config.yaml
color_jitter: 0.1
kernel_size: 3
stem: "deep"
loss: "cross_entropy"
learning_rate: 0.0021
beta1: 0.95
max_grad_norm: 5.0
max_steps: 34800
Rows from block 4, named by matrix and row number. Each number is 128 + 24 x the weight over its row's rms, rounded and kept within 0 to 255. All counts start at 0. After the name is the row's rms in percent of the matrix's.
# c3: 3x3 conv (model.blocks.4.c3.weight, 160x160x3x3), inputs 138-143, a 3x3 kernel for each
c3.18 101 [ 77  92 109 105 100 102 114 118  98 141  96 128 138 109 128 132  91 147 135 159 139 123 150 148 115 141 124 124 140 121 142 125 109 150 138 134 107 103 141 104 123 131 131 126 138 126 119 103 127 123 121 123 115 101]
c3.19 100 [ 94 112  88  85  95 126 129 111 153 131  99 150 127 109 142 149 135 161 130 139 163 107 124 183 104 105 134 113 140 126 117 125  95 109 101 135 157 155 145 154 137 146 149 151 154 169 122 133 145 107 166 144 138 154]
c3.20 102 [104  97  92 127 101 117 125  93 159 108 112 124 115 138 134 111 113 138 140 148 136 135  93 112 159 178 147 106 128 128 103 143 127 133 119 137 140 138 109 153 118 107 134 153 118 132 146 126 121 113 118 124 109 140]
c3.21 102 [ 81  37 112 149  84 140 116  72 179 102 121 140 102 116 130  90  99 116 137 121 153 132  84 113 173 189 161 108 130 134 131 173 158 117 131 130 153 137 110 136 116 102 113 138  93 135 109 112  97  82 105 101  79 138]
c3.22 102 [124 169 129 123 131 135 123 165 131  78 116 138  67  92 124 103  85  92 102 130 117 105 105 129 126 110 112 111 148 141 109 113 148 132 124 138 109 109 137 162  89 125 133 131 115 120 132 130 117 139 131 115 137 135]
c3.23 101 [ 88 138 140 134 117 134 168 121 156 114  91 108 106  88  75 136 108  97 104 132 113 122 113 122 113 116 107 156 156 139 105 123  96 117  67  83 136 126 160 144 132 141 141 159 141 171 146 138 162 121 161 181 168 155]
c3.24 096 [119 143 139 114 130 134 125 141 121 113 130 162  94 106 105 140 128  96 112 103 153 104 139 121 136 151 128 149 144 156  80 130 119  96 131  75 107 107  97 106 120 118 130  60 119 115 137 115 116 134 113 146 150 120]
c3.25 099 [123 126 109  95 128 144 131 178 139 138  84  66 120 104  98 149 111 104  79  94 133 111 111 157 132 115 138 140 125 129 103 110 101 130 116 144 141 144 126 140 111 117 152  71 115  93 110  88 128 123 107 145 114 116]
c3.26 097 [112 140 108 135 102 119 138 109 145 142 141 129 115 131 134 138 141 122  23 116 118 114  84 107 129 120  56 100 109 112 136 137 147 136 142 112 117 106 145 117 100 155 158 110 128 122  88 113 138 104  94 137 105 121]
c3.27 098 [119 150 143 120 113 121 163 121 145 128 112 103 119 114  98 127 133 113 145 125 132 147 127 110 152 123 117 131 105 108 129 135  97 148 133 103 165 144 137 160 146 126 161 126 120 174 180 141 156 154 123 150 151  98]
c3.28 104 [107 126 129 151 110 133 133 139 131 129 121 108 118 135 126  82 119 114 112 128 147 131 114 146 135 149  81  91  97  77 117 124 102 134 112 115 129 110 102 110 116  85 138  77 113  95 129 145 138  93 128 168 118 100]
c3.29 109 [ 90  82 107 101  94  93 102  81  86 122 115 148  92 126 117 109 116 117 122 130 124 124 127 113 125 129 125 148 137 115  99 117 152  86 127 127 136  77  99 114 106 101 129  78 100  96  96  97  91 104 101  81  82  82]
c3.30 101 [ 97 117 120 135 142 116  92 151 153 112 131 121 105 118 134 112 118 104 101 106 147 114 121 144 167 147 153 126 140 116 120 136 129 123 144 141 180 136 129 131 137 125 126 148 140 131 117 154 126 117 146 121 126 146]
c3.31 101 [118 122 132 110 133 118 147 138 178 154 116 136 126  81 109 143 116 111  77 107 113  77 112 152  84  83 109 155 172 149 111 134 114 138 100  91 140 172 157 133 155 162 130 165 152 178 126 140 164 100 172 148 172 173]
c3.32 099 [122 109 144 111 128 102 109  81 113 167 105 142 152  72 128 150  89 145 128 163 129 159 112 123 145 118 126 146 127 140 143 120 148 125  98 114 138 175 118 163 155 124 157 146 136 114  98 118  99 103  80 109  66  97]
c3.33 099 [129 136 128 153  96 139 165 108 115 124  87  86 149 110  93 146 163 142 112 104  75 149 136 106 131 134 127  97 148 108 151 141 115 113 153 143 119 128 102 161 117 128 174 116 120 100  82 104 113  77 106 136 119 129]
c3.34 099 [148 152  86 178 137 111 166 123  96 111 125 117 114 116 114 127 116 106 141 160 119 155 137 100 147 128  97 108 159 122 120 134 103 134 134 151 137 164 150 137 149 149 133 150 150 115 175 108 121 166 115 131 165 108]
c3.35 099 [109  83  92 116 127 115 113 117 122 132 144 141 130 146 167 127 152 156 123 140 106 125 146 118 126 135 122 143 136 144 150 144 146 148 138 160 138 135 139 137 139 127 140 136 122 131 121 128 121 127 131 119 125 122]
c3.36 099 [137 139 138 138 121 160 134 120 143 112 137 129 123 125 108 105 133 132 162  91 101 173 119  93 186 149 135 133 144 119 146 123 135 132 135 142 133 114 137 130 122 139 136 130 157 114 121 110 116 130 122 141 134 132]
c3.37 101 [ 88  98 119 114 124 140 152 161 106 127 130 122 158 130 132 123 118 124 128 130 110 144 149 123 128 145 177 123 145 170 139 135 165 131 123 129 140 157 148 138 165 154 158 150 145 107 135 163  92 131 160 102 120 139]
c3.38 097 [137 133 130 146 113  97 135 151 116 144 144 157 151 162 162 152 163 156 140 131 135 135 115 101 146 153 101 110  83 106 128 128 155 155 121 147 148 134 131 145 150 117 162 132 120 138 161 143 123 144 141 123 149 150]
c3.39 097 [121 116 146 106  76 133 140 112  92 120 139 156  96 125 132 138 113 114 105 106 130 128 132  93 157 170 113 148 134 162  95 135 139 139 120 120 161 133 103 165 131  84 152 107 149 135 139 135 127 136 132 166 151 128]
c3.40 099 [128 100 141 139 142 160 168  80 137 126 116 120 113  92 129 133 158 124 127 116 119 124  97 121 127 107  84 130 157 124 146 130 135 136 155 127 143 153 131 143 131 136 133 172 117 134  97  93 133  65 133 127 108 130]
c3.41 101 [125  99 136 103  82 128 120 110 135 110 126 109 148 102 102 147 132 139 110 127  83 143 106  59 126 120  82 127 142 110  96 101 129 152 115 122 117 130 100 159 116  85 125  90 132  89 123 152  82 126 142  90 132 142]
c3.42 103 [ 98 115 137  85  93 143 104 110 107 128 113 141 134 116 111 135 112 122 112 117 113 125  92 129 100 130 105 134  84  83 109  65  76 146 105 122 106 119 114  86 132  86  81 117 131 121 107 126 127 114 132 139 138 139]
c3.43 099 [111 141 114 149  79 122 156 149 119  88 107 143  91  86 101 108 126 116  71  98 164  82 106 141  95  69 148 124 137 128  89 104 117 113 128 117 135 176 135 150 137 139 163 113 106 115 117 128 135 111 124 144 136 122]
c3.44 101 [120 112 134 110  78 137 117  90 115 115 140 141 137 136 148 139 145 163 114 142 134 122 125 119 138 149 128 162 144 117 133 120 124 164 139 138  64 108 108 111 128 143 128 146 155 125 110 112 117 108 112 116 123 100]
c3.45 099 [139  87  93 107  72 165 116 113 156 141  92 100 143 134 103 134 136 147 127  85 122  97  89 140  99 142 155 124  82 111 124 123  94 134 140 104 139 116 149 113 143 133  86 172 108 107 117  71 146  87  84  95  91  92]
c3.46 101 [134 116 126 128  91 109 167 129 154 151 141 133 138 122 140 139 131 128  95 112 141  90 117 134 115 112 104 143 136 130 130 147 118 142 116  78 157 141 147 150 136 169 137 134 164 140 132  72 117  86 113 121 159 151]
c3.47 102 [159 127  81 181 105 111 177  76 128 111 118 113 139  87 134 133 109 143 135 102 139 123  81 133  90  88 149 124 114 133 132  63 140  95 114 148 113 122 130  83 140 125 110 128 111 161 127  58 145  82  95 118 100 116]
c3.48 100 [ 58 120  91 119 114 106 145 101 127  94 116  88 104 107 104 103  75  88 124 152 116 132 122 107 162 151 130  94  99  94 139 131 134 101  88  86 113 123  77 139  83 106 106 163 146 112 103 128 116 107 126 116  96 113]
c3.49 103 [189 146 102 170 102 131 111  87 145 168 106  89 150  88  82 123 108 130 128 115  93 128  90  93  91  96  88 149 122 117 123 112 105 132 116  95 126 127 119 137 135 100 159 121 104 144 110 133 122 113 144 121 122 169]
c3.50 102 [101 117 116 145  54 104 123 130 131 119 114 151 131 117 120 138 139 137 134 117 115 136  87 121 121  98 159 118 101 155 133 106 175 132 129 131 101 150 127 153 162 102 138 125  98 124 156 106 165 100  98 167  95 129]
c3.51 099 [104 117 151 115 114 103 165 133 122 138 128 133 161 134 151 158 139 152 123 120 145 131 134 145 137 146 128 133 151 148 150 163 132 145 138 114 120  91 103 120 115 107 104 115 113  94 109 134 122 126 136 149 151 128]
c3.52 100 [112 132 131 158 106 143 143 110 156  94 130 122  97 117 128 112 114 115 124  63  72 122 133 105  95 162 139 137 168 147 106 111 133 131 126 142 150  98 125 147 143 169 131 171 190 115  95  82 118  72 120 147 142 156]
c3.53 099 [142 122 151 130 101 147 148 131 171 158 147  75 148 146  93 143 114 102 134 135 104 146 120 144 157 142 161 133 131  90 157 152  93 150 123  94 125  92 116 131 111 135  93 163  90 119 120 121 133 117 117 147 104 123]
c3.54 101 [143 149 135 133 105 144 117  92 144 117 137 122  93 148 119 122 134 114 166 154 109 153 107 139 126 162 137 112  95  99  93 128  63  98  78 112 100 133 129 147 132 121 108 145 153 111 141 153 120 126 138 130 131 135]
c3.55 099 [141 112 172 140 108 153 153  92 159 155 112 160 127 114 136 141 122 148 124 134 145 122 128 143 137 147 146 128 103 136  93 132 116 128 110 107 116 155 125 140 149  99 134 132 132 129 146 159 135 134 161 133 143 157]
c3.56 105 [139 140 133 143 157 109 111  91  97  76  92  78  92  94  90 123 123 103 136 107 102 148 129 133 135 145 155 100  87  75  96  94 104  95 106  83 126 126 132 143 141 119 127 132 117 147 152 133 149 162 168 123 136 155]
c3.57 100 [108 138  93 130 129 138 141 134 130 133  87 102 105 105 122 101  93 140 128  96  76 136 120  84 144 133 125 126 113 124 128 125 130  91 130 169 168 156 146 160 151 159 172 166 155 172 173 173 165 171 188 166 169 175]
c3.58 100 [131 139 114 149 119  88 105 128 104  90 105  77  77 108  95  75  95  63 139 140 133 159 135 110 135 133 110 118 135 111  97 105  98 119 142 113 153 105 105 157 134 111 139 125 108 117 136 155 133 128 148 135 119 130]
c3.59 101 [123 146 142 113 149 134  85  87 131 139 123 145 104  91 115 124 121 146  88  99  58 139 131  73  82  73  49 144 144 114 142 133 137 138 125 121 155 130 118 126 111 146 102 120 131 101 109  93 104 102 114  38  63  84]
c3.60 098 [108 102 111 104 125 142 114 125 130 137 158 135 142 158 147 123 129 138 129 130 110 122 113 107 127 128 108 157 145 152 153 167 157 159 167 172  88 147 127  96 137 136 108 148 137 139 116 113 118 109 109 120 108 121]
c3.61 096 [138 112 171 131 117 143 146 136 174 128 116 113 107 118 107 124 110 103 163 103 103 164 109 103 160  99 125 119 114 153 101 130 126 129 138 150  86 147  99 130 115 110 143  95 116 148 134 127 150 135 119 161 126 145]
c3.62 096 [100  99 134  68  37 102 146 116 143 139 155 132 114 104 111 128 135 116 118 122 114 132 120 112 149 144 124 134 125 107 104 129 130 116 124 106 114 148 121 142 151 159 107 146 138  89  83  75  96 104  91 130 123 102]
c3.63 101 [130 123 151 141 149 145 123 134 139 148 116 160 162 117 145 171 149 161 112 102 121  99 104 115 116 110 128 155 142 173 123 124 132 160 115 159 136 132 160 131  85 157 135 111 160 112 104 116 104 123 133 101 125 135]
c3.64 100 [ 59  73  79  74 113  99  80  88 130 118 145 166 125 127 157 142 139 149 127 135 157 113 165 150 120 126 123 118 150 147  91 138 124 134  85  90  99 131 149  72 136 161  91 133 140 122  86  85  93  94  84 116  98  94]
c3.65 100 [130 110  99 124 109 137 156 123 151 136 144 159 131 138 183 118 137 150 137 142 120 123 115 105 121 147 159  74 115 151 133 146 197 131 114 131 147 117 127 145 151 111 150 113 140  97 121  99 114 115 106 114  89 102]
c3.66 098 [114 122 124 141 121 127 139 160 114 125 126 145 100 119 136 110 124 131 136  99 128 110 108 104 145 142  95 149  92 131 104 133 118  92 116 128 126 153 102  94 143 103  70 121 119 153 117  99 166 140 116 159 113 121]
c3.67 100 [119 144 152 115  94 147 172 131 147 162 152 141 136 153 148 102  97 144 117 132  96 153 117 125 129 164 126 115 104 101 129 149  62  92  94 126 125  98 137 137 139 138 131 197 188 102 138 136 112  92 111 119  90 130]
c3.68 098 [126 140 104 131 117 128 131 150 156 132 163 140 132 110  43 120  75  71 127 147 138 152 142 105 141 132 117 116 132 118 131 141  95 155 131 109 138  97 127 124 120  84 137 132 104 121 122 118 134  84 130 142 151 123]
c3.69 102 [ 66  91  99  95  89 107 116 110 106 168 180 162 171 155 156 170 134 123  90 111 132 103 126  98  99 106 111 138 176 133 123 174 145 120 121 138 137 109 130 131 110 135 117  94 133 103 128 164 109 164 126 144 127 107]
c3.70 098 [ 76 118 123 110  66 116 151 115 122 132  88  72 108 144 116 126 155 164 112  92 119 139 121 111 149 143 128 123 127 105 136 155 117 121 138 104 128 102 123 137 134 105 125 170  91 107 102 112 107 101 126 140  99 130]
c3.71 098 [128 163 158 118 139 164 113 160 160 133 145 126 138 125 117 121 144 121 135 155 113 167  63 135 105 162 135 114 140 116 143  80 126 121 155 120 116 105 173 144 121 128 175 105 132 142 162 140 132 151 152 109 147 152]
c3.72 098 [ 98 102 118  70  92 115 103  88 112 156 137  99 129 125  95 134 138 140 105 121 160 117 136 192 117 164 178 103 154 106 160 122  59 126  83 112 100 103 139 101 100 152  92 148 137 130 117  98 128 105 120 129 129 129]
c3.73 097 [120 129 129 142 124 126 138 152 162  93 115 160  60 160 162 127  97 131 160 131 102 185 105  99 173 169 128 103  32 125  47 102 104 144  83  89 146 117 129 151 111 121 143 105 149 124 142 151 116 136 135 168 169 123]
c3.74 101 [109 120 123 119  92 109 133 122 121 156 133 116 168 146 126 157 161 145 124 106  73 110 116 101 101 105 116 141 162 149 164 125 145 161 134 156 118 120 116 144 112  94 178 134 138 109 109 114 121  98 128 117  99 122]
c3.75 099 [129 140 146 135 133 152 116 140 155 138 162 143 133 130 148 143 132 133 101 137 142 112 127 154 109 132 136 145 174 151 150 134 155 129 148 149 120 135 192 103 128 179 112 108 189 112 106 115 121  99 125 139 109 120]
c3.76 099 [123 106 142 123 123 141 133 110 122 142 150 132 159 103 127 156 172 151  93  90  90 109  94  68 103  99  83 140 161 151 153 135 147 143 126 141  88 111 131 108  88 126 141 131 134 121 115 120 133 105 137 137 119 141]
c3.77 104 [ 90 117 111 110 140 110 107 142 105  88  70  78  63  82  70  98 103  89  72 106  87  69 120 103  56 103  82 121 116 114  97 108 106  85 103 119 109  93 127 100 106 145 120 108 132 151 133 136 167 157 133 156 165 139]
c3.78 091 [111  99 104 140 115 129 124 114 107 175 184 179 174 184 184 169 191 179 123 141 135 121 134 130 115 125 128 116 138 114 140 122 104 116 133 139 132 150 140 106 157 141 118 147 134 118 141 123 142 133 129 120 110 149]
c3.79 102 [109 122 149 105 129 129 143 106 150 129 114 123 121 136 138 145 139 151 135 113 133 153 123 140 150 120 139  81  90 118  84 103  90 134 137  84 139  99  96 152  89 129 144  92 107 133 113 152 147 117 152 155  98 135]
c3.80 102 [ 85 133 168 119  83 127 179 160 149 115 144 160 100  98 153 138 145 167 104  69  97 122 132 110 121 127 119 145 146 155 127 103 144 134 128 163 142 154 108 144 129 121 140 117 157 141 130 141 172 130 146 176 169 129]
c3.81 099 [118 120 179 123 110 158 179 166 178 144 131 139 138  80 151 130 138 173  85 106 127 117 125 133 157 137 148 165 147 133 158 134 170 154 127 132 160 151 162 166 156 135 153 157 127 137 150 135 144 140 148 145 149 138]
c3.82 099 [151 180 169 162 162 151 154 166 154 147 168 150 171 141 187 172 162 146 150 152 148 128 141 146 123 117 165 114 136 115 126 173 152 132 153 165 105 159 107 140 177 119 141 166 110 146 140 148 137 116 128 121 115 105]
c3.83 098 [168 116 129 135 112 105 147 119 145 154 149 153 155 142 140 147 129 143 130 108 117 102 111 121 125 123 121 139 122 153 161 104 148 135  93 116 105 113 141 100 113 133  90 110 137 148 129 100 160 137 109 162 126 118]
c3.84 104 [ 98 109 130 116 122 113 124 125 121 124 140 132 134 148 132 128 159 143 139 117 140 148 108 135 160 123 131  72  73  93  67  73 106 113 108 137 132  69 113 130  64 116 130  74 122 142 152 134 138 151 120 139 153 129]
c3.85 100 [111 111  73 121  94  93 127 109  87 119  84 104 128 104 105 127 115 123 165 141 135 145 135 127 148 132 121 124 128 140 123 127 136 143 125 156 102 119 139 103 109 150 117 120 149 134  98 124 140 115 115 132 111 116]
c3.86 099 [135  86 121 118 115 107 149 107 134 114 108  86 140  91 110 123 111 133 120 124 120 147 120 103 131 114  96 113 140  89 135 117 124 121 118 108 146 111 132 141 113 121 126 111 135 101 111 124  96 121 131 124 126 150]
c3.87 099 [119 107 138 145  89 180 138 126 173  95  86  94  76  89  86 102 124 104  94 130 143 102 132 175  85 123 178 132 115 120 100 126 107 119 118 102 177 171 160 179 160 151 149 161 138 144 129 145 156 108 170 142 133 155]
c3.88 103 [140 114 156 131 140 157 164  83 137 102 115 120 122 111 138 127 157 111 161 131 103 181  64 115 163 158 109 125 160 120 160 121 160 135 151 141 132 152 130 140 129 132 143 150 113 122 126  94 147  98 138 142 130 145]
c3.89 102 [116 133 125 118 140 132 120 156 130 124 152 101 104 148  89  94 146 113 150 149 133 155 140 124 152 121 110 118 116 108 115 111 103  91  91 113 136 170 140 170 126 128 123 137 116 125 152 168 119 171 123 154 137 131]
c3.90 103 [112  96 112 110 101 122 138  76 102 119 131 118 106 107 102 104 127  80 112  84  90 124  99  94 137 134 109 144 167 139 149 145 140 128 122 129 146 121  84 143  94 106 133 117 131  93  84 104  97  89 112  87  80  92]
c3.91 101 [167 146 130 145 117 152 198 103 143 109 102  84 104 100 113 112 123 105 117 119 111 160  75 108 151 152 118 147 139 127 149 142 167 130 157 159 146 129 120 151 133 126 155 126  99 109 101 109 120  86 137 153 128 157]
c3.92 099 [106 101 126 111  94 135 152 107 166  81  92 121  88  94 112  96 108  98 130 117 102 130  72 131 127 159 144 133 126 126 119 129 153 140 121 134 158 170 183 158 155 187 140 147 165 166 129 109 137 105 148 136 164 149]
c3.93 101 [102 133 121 121  89 146 169 101 138  84  60  83 103  69  63 126 128 109 110 128 157  72 139 139  95  81 122 102 159 134 140 121 110 136 138  94 104 154 104 123 122 127 130 120 107 119 130 134 132  95 167 144 138 163]
c3.94 099 [154 122 145 148 109 180 161 116 162 104 100  97  91 113 117  90 119 111 123 131 133 130 123 113 143 122 128 103 116 112 129 137 133 145 119 123  79  81  85 115 107 123  99 132 126 142 127 139 119 120 129 136 113 143]
c3.95 100 [ 85 128 116 125 107 135 125 124  92 113 104 109  96 127 142 107 116 118 124 129  90 134 112  99 135 139 123  85  84  80 111 129  92 109 100  93 124 128 145 130 142 145 127 157 195 127 109 110 116  99 104 115 106 100]
c3.96 099 [ 98 142 202 112  95 134 100 132  89 111 136 161 112 107 161 134 114 143 146 145 136 102 141 144 113 107 132  69 117 101  98  91 150  92  95 137 126 104 135 125 102 149 138  80 166 102  81 107 149 113  68 158 150  98]
c3.97 097 [ 96 102 121 107 118 104 142 118 151 101 105 100 121 137  71 125 103  88 144 143 131 149  79 110 154 122 106  94 114 116 121 121  83 154 104 100 123 132 140 143 120 130 128 128 132 136 185 170 132 173 159 138 155 136]
c3.98 099 [ 97 129 107 110  72 112  93 117 115 118 127 133 132 176 145 138 136 156 144 130  95 134  70 102 121 157 125 146 118 142 133 147 101 184 164 177 163 135 120 170 122 129 168 134 139 144 127 101 127  96 121 131 130 145]
c3.99 097 [121 103 155 130 139 138 161 124 124 123 133 114 119 115 153 119 145 140  99  74 117 110  67 120 127 119 111 139 154 147 159 143 194 133 142 182 102 191 122 102 163 123 101 167 114 142 129 100 115 131 117 118 119 142]
c3.100 101 [121 120 117 121 126 152 119 105 149 139 116  88 129  88  63 111  92  98 138 114  86 116 133 117 107 119 145 168 142 130 150 125 100 117 123 107 149 140 130 151 130 146 141 134 118 126 129  81 134  67  77 135  66 142]
c3.101 097 [135 142 121 140 109 109 145 115 101 135 115 114 135 126 125 129 128 142 128  95 113 137 132 124 119 121  92 145 133 118 100 135 112 144 126 137 130 124  89 152 129 112 153 115 150 128 123 139 123 127 139 133 125 105]
c3.102 099 [128  84 147 145  77 123 119  85 182 148 153 139 161 133 106 117  91 119 127 139 139 155 104 127 195 163 157 157 137 129 178 152  84 106 100 113 134  89 154 143 119 139 116 109 123 102 135 121  91 117 106 109 127 136]
c3.103 100 [ 95 105 109 112  98 112 121 104 130 140 138 120 137 105  68 103  92  97 105 120 143 167 106 106 153 174 119 179 134 123 148 137  82 112 108 130 137  93 125 117 128 127 158 113 147 120 135 128 102 123 127 130 100 122]
c3.104 098 [157 158 151 162 129 145 196  92 154 115  96 106 113  85  73 105  87  88  92  90 122 105 110 146 101 129 139 146 130 149 132 120 102 123 125  81 181 152 107 183 126 113 164 140  92 128 154 142 128 132 133 176 146 132]
c3.105 103 [109 154 150 129  96 144 134 125 150 143 131 136 153 145 126 139 125 111 136 135 129 121  97 141 104 126 148 164 149 125 171 155 124 167 129 113 138 133 146 137 110 133 111 136 110 139 137 124 134 122 133 126 123 155]
c3.106 097 [102  95 106 102 108 111 117 120  95 110  95 110 105 106 103 103 123 138 105 135 169  73 125 167  83 109 156 150 143 109 119  82 110 115 132 136 123 157 125 104 134 131 105 141 120 120 129 133 139 130 118 159 127 114]
c3.107 105 [ 78  87  63 112  68  73 118  90  86 142 133 122 142 130 146 154 146 157  97 106  98 110 102  86  92  94  99 139 144 120 128 132 130 137 101 118 138 104 156 130 118 126 129 126 137 107 109 121 128 130  86 146 106  79]
c3.108 100 [131 136 111 146 124 115 145 146 154 178 124 151 170  91 144 181 127 159 140 130 128 134 116 145 130 111 138 145 144 133 131 136 100 122 101 124 155 144 137 141 112 147 132 131 142 133 114 106 142 111 107 151 125 125]
c3.109 101 [ 97 121 118 134  77 155 136 152 161 121 127 113 104  79 112 140 139 144 139 136 123 162 148 114 134 110 129 148 163 127  94 147 117 123 141 128 120 146 126 131 103 100 164 123 124 133 108 122 127 105 105 147 105 132]
c3.110 099 [124  96 122 128 106 140 125  92 142  99 103  87 106 168 121 110 149 115 135 153  99 148  60 113 117 152 142  67  36  94  88  95  99 132 135 129  91 135 117 120 140  89 143 119 150 143 152 159 141 146 153 185 141 163]
c3.111 102 [ 58 114 108  90  76  99  88 116 120 118 118 148 113 138 137 144 149 144  88 102 126 102 103 130 109 134 140 135 139 137 124 142 140 134 141 123  89  86 117  88 103 113 135 113 127  88 108  98 101 107 121 100 121 154]
c3.112 097 [150 135 155 116  99 141 171 102 162 125 137 120 122  85 134 107 108 122 112  98 118 112 105 109 113 111 111 150 154 133 143 114 135 136 152 167 149 138 105 158 144 143 156 167 121  92  89 127 126  76  95 136  89  77]
c3.113 100 [106 108  86 130 118  83 112  96  88 145 123 110 133 118 121 121 119 146 127 146 152 142 143 141 136 121 118 127 102 104 101 104 118 124 103 128 155 138 142 150 138 158 153 155 159 127 123 129 117 123 101 103  97 105]
c3.114 099 [107 113 105 129 138 139 129 146 126 136 128  94 148 130 117 145 127 120 101  93 148 134 123 134 127 157 143 116 130 144  99 146 125 130  96 112 139  37 110 115  69  62 124  75  82  97 129 133 113 131 134 116 125 145]
c3.115 099 [149 165 145 135  83 142 129 105 167 113 132 119 124 118 120 136 114 130 123 132 140 127 139 113 148 125 104 130 119  94  94 123  87 104  88 139 129 124 115 162 132 157 143 117 139 136 118 117 148 110 130 131 139 158]
c3.116 101 [120 152  98 106 133 113  96 127 106 124 116 154  75 112 133 125 152 150  99  99  95 111 114 123 108  92  74 113 107 101  87 129  61  91 121 123 111 105 118 103 108 155 130 130 144 121 126 111 129 140 136 115 141 131]
c3.117 099 [ 85 134 126 117  78 121 139 121 103 118 167 149 114 149 137 134 130 131 118 133 101 111 123 106  88 139 111  86 141 125 100 148 131  84 127 116 116 123 110 104 121  98 153 124 155 154 150 110 146 123 122 137 129 159]
c3.118 104 [ 96  76  94 110 106  89 115 119 123  82  57  73 104  87  95 118 103 109 109 112 138 138 132 120 143 164 146  95 129  98 102 100 118 122 125 131 171 149 137 141 143 146 123 106 127  96 103 119 106  84  95 105  83  98]
c3.119 101 [114 131 103 123 122 126 133  98 107 150  83 103 163 118 103 141 135 109 138 139 126 168  94 108 147 154 107 129 123 104 139 102  94 146 143  97 110 117 161 128 130 158 135 120 140 114 123  98 128  65 108 128 116 122]
c3.120 097 [133 125 116 169 136 140 180 166 135 138 136 157 106 128 155 129 138 118 164 151 126 167 128 124 152 164 141 126 139 129 159 131 151 105 127  76 123 104 130 155 137 150 130 113 141  92 144  91 109 140 109 113 139 101]
c3.121 099 [145 173 108 145 111 124 152 155 149 141 119 114 123 125  83 141 129 126 100  81 137  66  95 117  86  92 133 138 149 130 119 126 120 114 153 126 143 134 130 184 148 120 125 156 107 133 112  77 140 102 124 125 127 162]
c3.122 104 [124 171 159 100 127 146 148 145 116 117  97  92 127 126 123 109 128 126 123 141 136 115 144 143 137 131 135 130 135 143 156  96 183 148 140  99 139 105 175 156 122 149 148 134 152 111 115  97  91 125 121  99 108 123]
c3.123 102 [ 99  92  68 121 116 104 146 132 125 123 138 160 108 117 128 100 106 108 101 120 156  77 137 153  88 121 146 141 147 145 118 105 132 123 146 101 121 135 127 128 143 125 130 119 106 174 124 123 162 143 149 155 156 161]
c3.124 096 [122 100 100 100 161 126 107 140 133 151 158 183 153 147 165 140 136 158  97 110 114 101 126 110 108 102 117 142 135 164 100 130 113 119 108  94 103  98 120 100  96 115 112  94 118 132 121 127 129 131 121 127 124 132]
c3.125 100 [165 131 121 135 157 104 127 112 138  88  83 126  85  78 116 106  95 116  96  83 129 117 115 106 132  87 119  95 104 110  86  74  88 106  96 121 126 141 146 149 126 143 144 116 149 125 122 114 126 134 117 134 145 160]
c3.126 104 [147 146 156 128 133 126  96  91  71  89 104  96 114 114 110 146 146 138 149 136 136 151 141 135 152 139 141 144 136 125 112 110 115 131 150 140 160 122 130 164 128 133 128 136 147 136 145 144 155 167 150 158 145 135]
c3.127 101 [107 107  68 138  87 127 129 154 114 143 141 126 132 102 109  86 128  73 124 119 109 167 133 116 191 130 124 145 140 134 168 105 125 126 129 107 128 121 154 118 127 123 116 145 114  99 100 106  89  93 143  85 107 128]
c3.128 098 [132 126 128 120 126 118 131  93 117 139 130 173 141 160 164 127 138 145 157  89 130 164  76 123 170 107 154 111  80  94 133 141 113 143 136 135 146 138 129 151 143 135 139 140 125 131 140 156 142 147 156 144 140 151]
c3.129 099 [106 128 104 111 105 128 144 106 130 114  90  86  86  96 102  98 116  79 130 121 135 113 121 110 118  87 143 145 106 103 138 160 149 150 139 113 161 113 118 154 103 146 203 137 133 138 115 106 124 118 134 118  92 152]
c3.130 101 [128 145 135 127 121 116 146 157 105 128 151 112 138 140 148 134 157 153  99  82  92  44 110  93 106  90 102 129 156 159 130 156 140 143 144 150 129 125  83 115  96  98 131  90  99  44  76  92  86  66 105 138 114  83]
c3.131 105 [156 121 140 141 147 136 145 146 120 153 154 157 180 147 189 165 159 168 113 102  96 117  99  91  88 101  93 132 140 134 156 129 181 136 159 184 145  78  79 166  88  81 155  89  94 121 128 122 134 133 124 139 127 124]
c3.132 097 [120 120 169 111  96 130 143  87 169 105  76 121 103 101 119 141 121 114 154 130 154 115 137 132 146 136 141 130 132  97 144 160 135 112 147 155 113 135 119 127 128 130 119 159 113 157 151 164 155 141 153 165 130 154]
c3.133 098 [117  98  85 130 128 117 114 120 142  88 102  99 108 108 104 106 108 119 128 120 118 120 132 124 108 118 129 126 129 156 141 124 131 178 160 129 144 124 103 133 113  96 116 105 101 104  73  74  92  94  88 124 107  93]
c3.134 105 [111  86 104  99 109 105  98  77 105  91 133  70 135 109  84 132 140  84  97  92 112 117  85 113 113 114 108  73 130 106 127 125 133 114 156 112 132 130 119 129 134 120 150 119 154 125 115 124 119 106 121 115 102 120]
c3.135 100 [166 174 125 155 174  93 157 138 117 119 110 116 102 136 109 152 147 135 126 119  79 110 109 131  71 129 100 149 143 128 130 148 125 113 144 123 109 134 137 123 133 151 109 140 148 146 137 141 151 128 138 163 130 154]
c3.136 096 [126 125 117 141 121 117 127 117 125 145 137  88 156 124  44 138 130  76 106  97 135 116  78 128 122 109 129 124 128 116 150 149 123 150 144  76 142 176 133 140 172 110 140 167 120 144 145 147 150 144 143 134 130 150]
c3.137 100 [121 119 114 146  92 125 181 115 141 110 104  98  96 109 112 112 134 122 120 110 142 113 118 125 126 145 124 151 131 140 130 118 123 140 137 125 143 141 136 156 167 119 132 143 111 126 109 111 123 106 116 120 126 116]
c3.138 103 [ 94 143  86  87 139 114  86 117  95 166 158 144 165 174 154 185 174 138 120 129 133 106 144 138 126 112 115 121 116 120 105 101 136 140 152 148 160  73 145 163  80 123 159  74 124 115 132 120 129 159 121 137 128 117]
c3.139 095 [112 106  97 128  94 117 114 118 143 114 106 124 121 162 138 135 124 128 169 154  96 169  94  76 147 165 149 121  53 122 114 141 103 167 156 167 122 130 120 137 145 117 151 127 138 153 149 135 161 121 125 154 126 128]
c3.140 097 [115 114 107 115 117 125  93 103 132 146 136 171 128 114 168 139 144 121 122  80  52 106 111  35  95 110 108 162 134 125 141 133 112 137 137 109 161 136 116 136 114 148 153  95 165 102 118 153 147 117 139 165 129 142]